A small image diffusion model, trained from scratch.
Model: 4.81M parameters, 32-pixel images, arch unet, norm layernorm, activation leaky_relu, widths [96, 192, 192].
Training: soap at rate 0.0011, 38300 steps, batches of 128.
Rows from block 3 of a small image diffusion model, named by matrix and row number. Rows with one number belong to one channel. Each number is 128 + 24 x the weight over its row's rms, rounded and kept within 0 to 255. All counts start at 0. After the name is the row's rms in percent of the matrix's.
After each channel's rows are labels from the 100 images, of 14976 (inputs lightly noised), where the channel reaches its highest value: "top examples" is what is common among them; "colour at peak" is the nearest of a few named colours to the mean colour under the peak. Only what is clearly more common there than usual is listed. The data: histories of elementary cellular automata, time running down.
# convs0: first 3x3 conv (model.mid.1.convs.0.weight, 192x192x3x3, each kernel summed), inputs 0-95
# convs1: second 3x3 conv (model.mid.1.convs.1.weight, 192x192x3x3, transposed, each kernel summed), outputs 0-95

convs0.9 084 [129 130 115 132 127 145 117 135 161 128 130 125 129 128 124 128 102 137 134 158 102 129 129 139 144 159 126 130 163 127 127 128 127 127  95 127 132 119 131 131 128 126 125 129 174  89 122 125 131 144 118  89 139 126 129 131 114 122  88 139 121 130 126 126 170 130 124 129 113 113 129 123 132 105 127 148 200 129 130 160 130 144 132 126 140 129 129 133 126 123 131 132 121 129 127 117]
convs1.9 110 [129 130 129 119  75  98 138 147 122 116 114 130  91 179 132 123 114 110 155 122 132 120 131  78 183 114 118 122 137 122 122 116 129 126 126  65  91 132 122 117 134 121 149 135 109 109 118 131 109 129 147 141 146 118 172 103  76 123 126 126 138 128 134 172  76 121  62 127 133 134 125 110 117 147 130  94 111 141 121 100  89  90 113 133  69 111 133 112 113 118 167 131 110 136 135  79]
top examples: 111 turns on; 101 turns on; 110 turns on; 011 turns on
colour at peak: white

convs0.167 080 [174 142 133 152 132 115 137 115 196 126 169 129 134 128 129 130 126 129 131 156 135 131 130 137 117 138 108 130 104 130 127 130 116 127 122 189 130 129 132 123 150 118 126 129 130 126 128 134 128 127 255 108 128 128 125 127 128 112 133 139 140 126 163 140 120 143 123 131 127 132 136 125 113 115 120 132 126 131 127 131 127 137 128 130 135 133 125 123 129 134 120 126 130 133 128 125]
convs1.167 059 [124 125 119 146 132 115 113 135 129 120 126 128 118 146 105 127 125 166 135 114 124 121 126 123 100 147 109 125 151 126 147 124 136 145 131 143 139  94 129 114 143 132 118 132 134 101 146 111 112 137 123 125 119 129 142 137 134 138 155 133 129 140 106 124 126 124 113 136 104 119 117 130 115 113 138 129 113 140 132 140 135 151 128 121 139 148 131 128 124 127 142 157 103 123 145 123]
top examples: large cells
colour at peak: black

convs0.122 091 [121  93 132 126 128 118 135 131 126 126 130 128 123 127 126 124 127 129 130 140 124 143 125 127 129 130 135 126 134 129 129 126 124 130 126 121 114 126 133 130 129 126 124 128 129 134 128 124 176 134 126 115 128 146 125 130 130 162 130 128 131 134 124 128 148 106 136 124 126 129 129 116 130 127 127 129 177 129 137 125 126 130 127 124 123 123 136 107 131 128 130   0 124 128 124 126]
convs1.122 101 [126 121 115 114 120 132 128 140 129 129 120 115 127 139 132 135 134 120 124 128 124 125 129 116 132 123 131 251 122 126 130 120 131 121 123 128 126 161 137 106 142 134 128 122 127 128 123 123 137 128 119 108 124 149 141 132 119 134 132 125 126 230 126 131 130  86 123 162 130 139 126 157 128 124 123 128 127 132 122 131 126 122 127 128 125 159 129 163 133 127 124 119 130  94 135 119]
top examples: 100 turns on; 111 turns on; 110 turns on
colour at peak: white

convs0.147 057 [127 129 127 124 121 126 151 127 124 127 120 197 131   0 130 149 141 130 128 146 127 129  24 122 135 135 134 130 127 179 174 145 114 129 132 130  52 132 124 130 129 124 255 126  97 126 125 120 128 121 143 133 122 130 122 129 133 133 135 132 144 129 126 131 130 137 145 120 129 128 128 129 128 140 147 140 129 121 169 141 132 137 105 126 122 123 128 130 124 118 131 133 140 136 128 131]
convs1.147 070 [125 133 148 128 124 128  94 129 132 138 118 102 127   0 128 149  85 130 135 151 132 138 214 150 134 145 141 135 106 112 124 126 135 114 125 116 136 194 123 139 128 129 180 120 113 102 131 140 129 129 151 138 169 128 133  86 135 132 155 127 148 128 132 130 121 136 148 127 133 126 124 121 126 101 141 140 107 129  65  99 103 100 130 142 151 137 115 153 120  98 166 140 134 122 125 127]
top examples: 010 turns on
colour at peak: black

convs0.52 085 [124 128 125 130 124 132 136 122 128 127 124 127 128 133 126 128 132 125 121 140 125 124 120 129 158 129 134 121 129 124 133 132 131 127 117 119 125 136 127 128 125 133 126 132 162 126 128 122 124 126 219 132 133 123 131 126 152 110 123 119 153 136 120 125 114 130 137 126 125 131 117 129 137 201 126 124 129 131 127 127 126 136 127 120 137 125 123 122 129 133 153 126 147 117 131 124]
convs1.52 163 [127 128 125 119 188 113 112 127 127 123 129 127 129 139 126 116 152 130 130  75 130 123 126  89 120 103 116 122 145 135 128 113 118 129 127  93 117 112 127 120 126 127 134 130 139 130 131 131 125 142 107 107 121 130 134 155  75 167 125 127 164 127 156 127 130 127 113 127 131 117 154 128 103 126 124  94 131 128 125 143 128 148 128 129 139 123 137 126 131 113 174 122 126 135 130 141]
top examples: 010 turns on; 110 turns on; 011 turns on
colour at peak: black

convs0.71 053 [123 128 128 127 120 130 145 124 122 122 239 125 138 110 127 130  52 125 124  94 147 115 141 126  97  98 124 130 131 131 128 129 104 177 112 124 117 124 136 127 132 132 143 125 149 136 137 132 127 137 131 110 195 138 135 170 109 114 105 136 117 140 128 142 121 132 119 118 128 126 115 120 112  15 123 111 140 122 137 119 147 116  97 137 135 121 196 129 137 141 116 133 109 149 105 126]
convs1.71 062 [115 113  97 140 100 125 118 136 121 144 224 133 122 133 144 126 144 118 127 131 132 126 125 130 180 114 134 127 130 125 140 128 134  96 136 115 130 123 133   0 144 126 111 117 144 114 130 104 123 117 129 132 130 127 132 128 122 121 108  95 117 133 127 132 121 102 112 122 116 130 135 135 135 120 128 139 120 132 131 130 118 127 130 128 117 120 144 112 115 119 141 130 121 114 146 141]
top examples: 101 turns on; 011 turns on; 110 turns on; 111 turns on
colour at peak: white

convs0.38 070 [122 125 120 125 157 135 103 125  96 131 121 124 133 116 123 106 112 128 121 175 122 126 136 121 129 126 118 129 134 119 127 107 145 136 130 116 130 115 131 132 123 138 129 124 122 139 128 117 131 148 115 255 131 114 149 129 121 119 119 127 134 134 117 125 130 125 128 121 120 123 130 136 145 113 126 128 133 123 135 126 121 128 125 128 147 126 131 145 120 125 124 122 137 155 125 123]
convs1.38 068 [134 121 128  22 141 133 104 120 132 120 118 148 114 142 122 192 123 143 126  31 129 120 121 134  73 121 118 123 142 128 141 142 127  65 122 122 116 118 134 122  99 130 122 110 127  72 124 121 128 118 101 132  87 128 138 229 129 122 117 129  59 135 128 153 119 122 132 122 131 105 152 121 124 130 123 144 125 134 129 129 152 134 120 134 110 124 125 132 115 116  70 109 127  31 112 129]
top examples: 111 turns on; 110 turns on; 011 turns on; 101 turns on
colour at peak: white

convs0.125 171 [143 127 122 130 127 129 127 128 128 128 127 128 129 127 121 125 129  54 129 133 144 125 127 127 126 127 136 128 131 128 126 125 132 126 128 194 129 129 129 129 127 131 130 130 128 130 147  16 129 130 127 142 128 127 134 128 136 127 130 130 130 131 131   0 132 128 127 109 129 128 123 130 130 147 129 127 128 128 131 126 129 128 128   0 130 129 130 127 129 128 133 130 129 129 133 127]
convs1.125 103 [112 125 130 133 124 128 130 148 130 128 126 139 130 123 133 132 128  66 128 129 135 120 132 119 121 144 130 129 134 129 119 126 129 108 125 140 130 120 126 129 132 127 128 121 120 130 138   0 129 125 123 128 124 130 131 133 158 126 133 124 126 119 136  87 126 130 130 136 132 124 176 129 128 125 132 125 125 246 121 135 129 133 128 163 126 128 127 123 125 127 127 131 136 141 130 123]
top examples: 001 turns on; large cells
colour at peak: black

convs0.114 054 [131 127 134 125 118 127 149 125 130 121 129 232 125 137 127 164 118 132 127 131 131 127 179 129 130 128 138 124 128  41 129 255 125 122 124 131 116 149 133 126 130 132 144 127  95 128 123 123 129 109 140 135 129 131 124 126 138 128 126 131 135 128 129 134 125 132 130 130 128 129 130 127 129 123 132  40 134 127 117 223 141 131 126 131 129 137 132 135 124 125 128 134  88 128 122 131]
convs1.114 064 [106 135 150 120 117 127  82 157 136 156 134 106 129  68 133 172  98 122 127 146 132 132 255 133 124 152 126 129 111   0 127 112 148 143 121 130 130 127 117 130 124 127 129 136 125 114 135 113 125  62 115 120 152 124 128 107 133 142 147 108 139 109 153 122 126 132 131 126  98 109 117 125 117 110 126 147 126 129  39 146  72  90  93 122 125 119 132 134 124  83 122 132 167 133 123 130]
top examples: 010 turns on; large cells
colour at peak: black

convs0.100 049 [125 123 121 131 140 129 130 133 124 127 105 120 124 153 126 129 125 127 120 129 130 132 140 143 228 143 128 119 122 131 126 131 124 118 127 130 138 138 129 203 127  74 124 126 129  28 124 117 128 134 131  97 145 130 128 157 223 125 101 128 136 159 125 104 130 129 144 125 129 127 128 125 131 131 125 134 128 130 136 116 133 148 125 118 122 130 141 120 142 153 122 129 120 131 134 134]
convs1.100 084 [100 125 155 151  95 153 118 122 139  93 111 134 127 140 127 127 182  93 126 135 134 123 125 140 121 128 122 140 140 137 124 134 120 106 126  98 137 137 114 163 101 163 119  99  92 104 124 119 131 141 133 106 115 126 122 130 115 163 131 136 126 143 114 133 117 121 125 128 109 147 126 131 126 115 131 135 125 137 123 138 135  76  77 135 127 122 132 135  50 133 142 123 132 111 145 114]
top examples: 111 turns on; 101 turns on; 011 turns on; 110 turns on
colour at peak: white

convs0.155 142 [131 129 128 131 129 128 127 128 130 127 130 126 129 133 127 127 129 133 127 127 124 130 134 130 131 128 129 126 129 131 124 126 127 128 126 146 129 128 128 131 130 125 129 128 123 127 131   0 129 129 128 129 125 128 126 125 127 128 125 128 131 125 138 136 128 127 128 127 133 127 129 124 130 127 126 129 128   0 125 131 127 129 127 174 132 130 127 126 129 129 128 133 126 130 143 129]
convs1.155 065 [209 139 137 124 131 132 143 135 131 126 137 129 121 130 132 132 120  82 125 127 131 135 138 122 114 134 110 125 133 127 127 125 136 136 135 136 123 132 140 118 136 120 125 132 134 120 126   9 129 128 131 129 137 129 128 135 132 117 139 114 127 113 120 122 137 121 145 145 121 129 141 133 124 139 125 123 134   0 120 136 147 132 133 142 123 132 130  93 129 137 122 127 116 143 119 131]
top examples: 001 turns on
colour at peak: black

convs0.102 057 [134 111  93 126 133 123 129 126 126 126 129 116 121 133 141 124 127 141  86 135 113 155 113 130 112 127 128  51 135 122 128 131 131 121 128 131 133 124 120 130 159 131 123 130 134 129 125 128 120 137 126 116 130 153 131 129 122 151 129 126 121 129 135 142 132  74 129 123 125 140  96 174 141 129 127 134 126 131 134 115 125 128 141 129 141 171 132 123 127 131 124 164 120 121 133 124]
convs1.102 087 [104 127 122 128 142 123 127 124 133 124 121 121 135 127 125 130 124 132 209 131 121  26 135 132 130 132 137  61 135 117 120 124 130 118 122 121 127 183 136 140 130 126 136 130 133 141 130 126  38 128 124  98 116 146 123 130 139  85 114 129 121 133 134 119 133 144 123 167 129 125 130 198 133 130 131 129 124 129 129 134 127 116 133 118 120 104 119 132 138 122 114 129 129 133 133 138]
top examples: 100 turns on
colour at peak: black

convs0.184 075 [215 128 134 136 137 138 130 131 120 130 133 124 139 139 131 131 148 122 132 114 129 141 119 125 114 126 122 130 121 127 128 133 130 128 131 225 131 137 129 138 129 125 127 125 179 125 124 131 137 126 254 112 129 129 127 126 125 130  88 141 116 129 133 131 131 125 125 128 132 181  99 126 121 255 131 120 138 124 127 125 132 137 121 139 135 123 129 132 137 131 113 128 118 117 158 126]
convs1.184 086 [123 139 133 136 143 130 122 122 126 129  76 125 122 153 115 127 117 144 131 130 132 131 131 127 115 130 113 126 134 129 122 130 134 144 128 154 106 125 134 123 142 172 129 121 137 135 128 113 124 128 127 124 131 129 131 105 108 117 108 131 125 126 127 125 117 125 102 134 118 123  79 125 126 134 126 124 116 143 146 126 128 114 123 136 118 124 125 108 128 129 114 127 118 163 134 124]
top examples: large cells
colour at peak: black

convs0.36 064 [124 130 126 122 124 129 132 131 129 132 132 140 128 192 130 165 133 127 122 135 128 127 126 128 134 133 152 121 123 138 139 158 115 121 119 126 131 123 129 117 127 126 127 122  91 126 138 127 126 115 171 125 125 125 126 117 126 125 124 129  55 126 129 127 120 129 139 127 130 131 130 136 130 137 133 120 129 126 115 129 134 131 121 129 125 127 131 120 129 133 139 133 134 128 133 134]
convs1.36 077 [129 131 130 152 163 132  74 136 136 132 141 110 132  79 128 125  88 123 132 126 130 130 101 129 129 137 139 126  91 115 123 142 134 129 134 119 143 129 119 141 109 116   0 130 125 146 125 123 135 157 137 142 137 125 115 109 123 125 138 129  98 129 164 119 129 134 152 128 105 125 139 140 125 116 137 168 124 127 148 112 109 145 113 126 183 142 134 142 135 102  60 113 143 137 131 134]
top examples: 010 turns on
colour at peak: black

convs0.109 117 [126 128 129 128 140 135 115 109 134 129 150 120 131 125 128 130 143 124 129  80 139 140 128 128 125 127 122 128 118 130 130 129 124 126 126 128 130 132 126 132 125 129 129 154 127 135 128 130 131 129 136 124 125 127 128 127 186 151 237 124 156 126 124 125  92 124 131 128 131 122 119 127 127 133 128 130 136 126 138 131 148 127 119 128 127 127 124 126 175 127 130 125 155 143 130 132]
convs1.109 125 [127 107 103 122 143 138 130  88 123 126 125 126 131  86 131 151  92 151 130 125 128 126 134 139 125 130 147 135 128 139 122 134 159 127 137 127 133 110 129 129 134 130 135 100 142 133 134 120 128 110 136 150  68 128 113 132 128 209 104 129 128  99 142 129 144 121 149 113 127 135 120 133 148 125 130 127 139 143 133 125 255  84 131 142 134 135 125 126 210 130 121 139 122 188 127 138]
top examples: 111 turns on; sparse start; rule: rule 165
colour at peak: black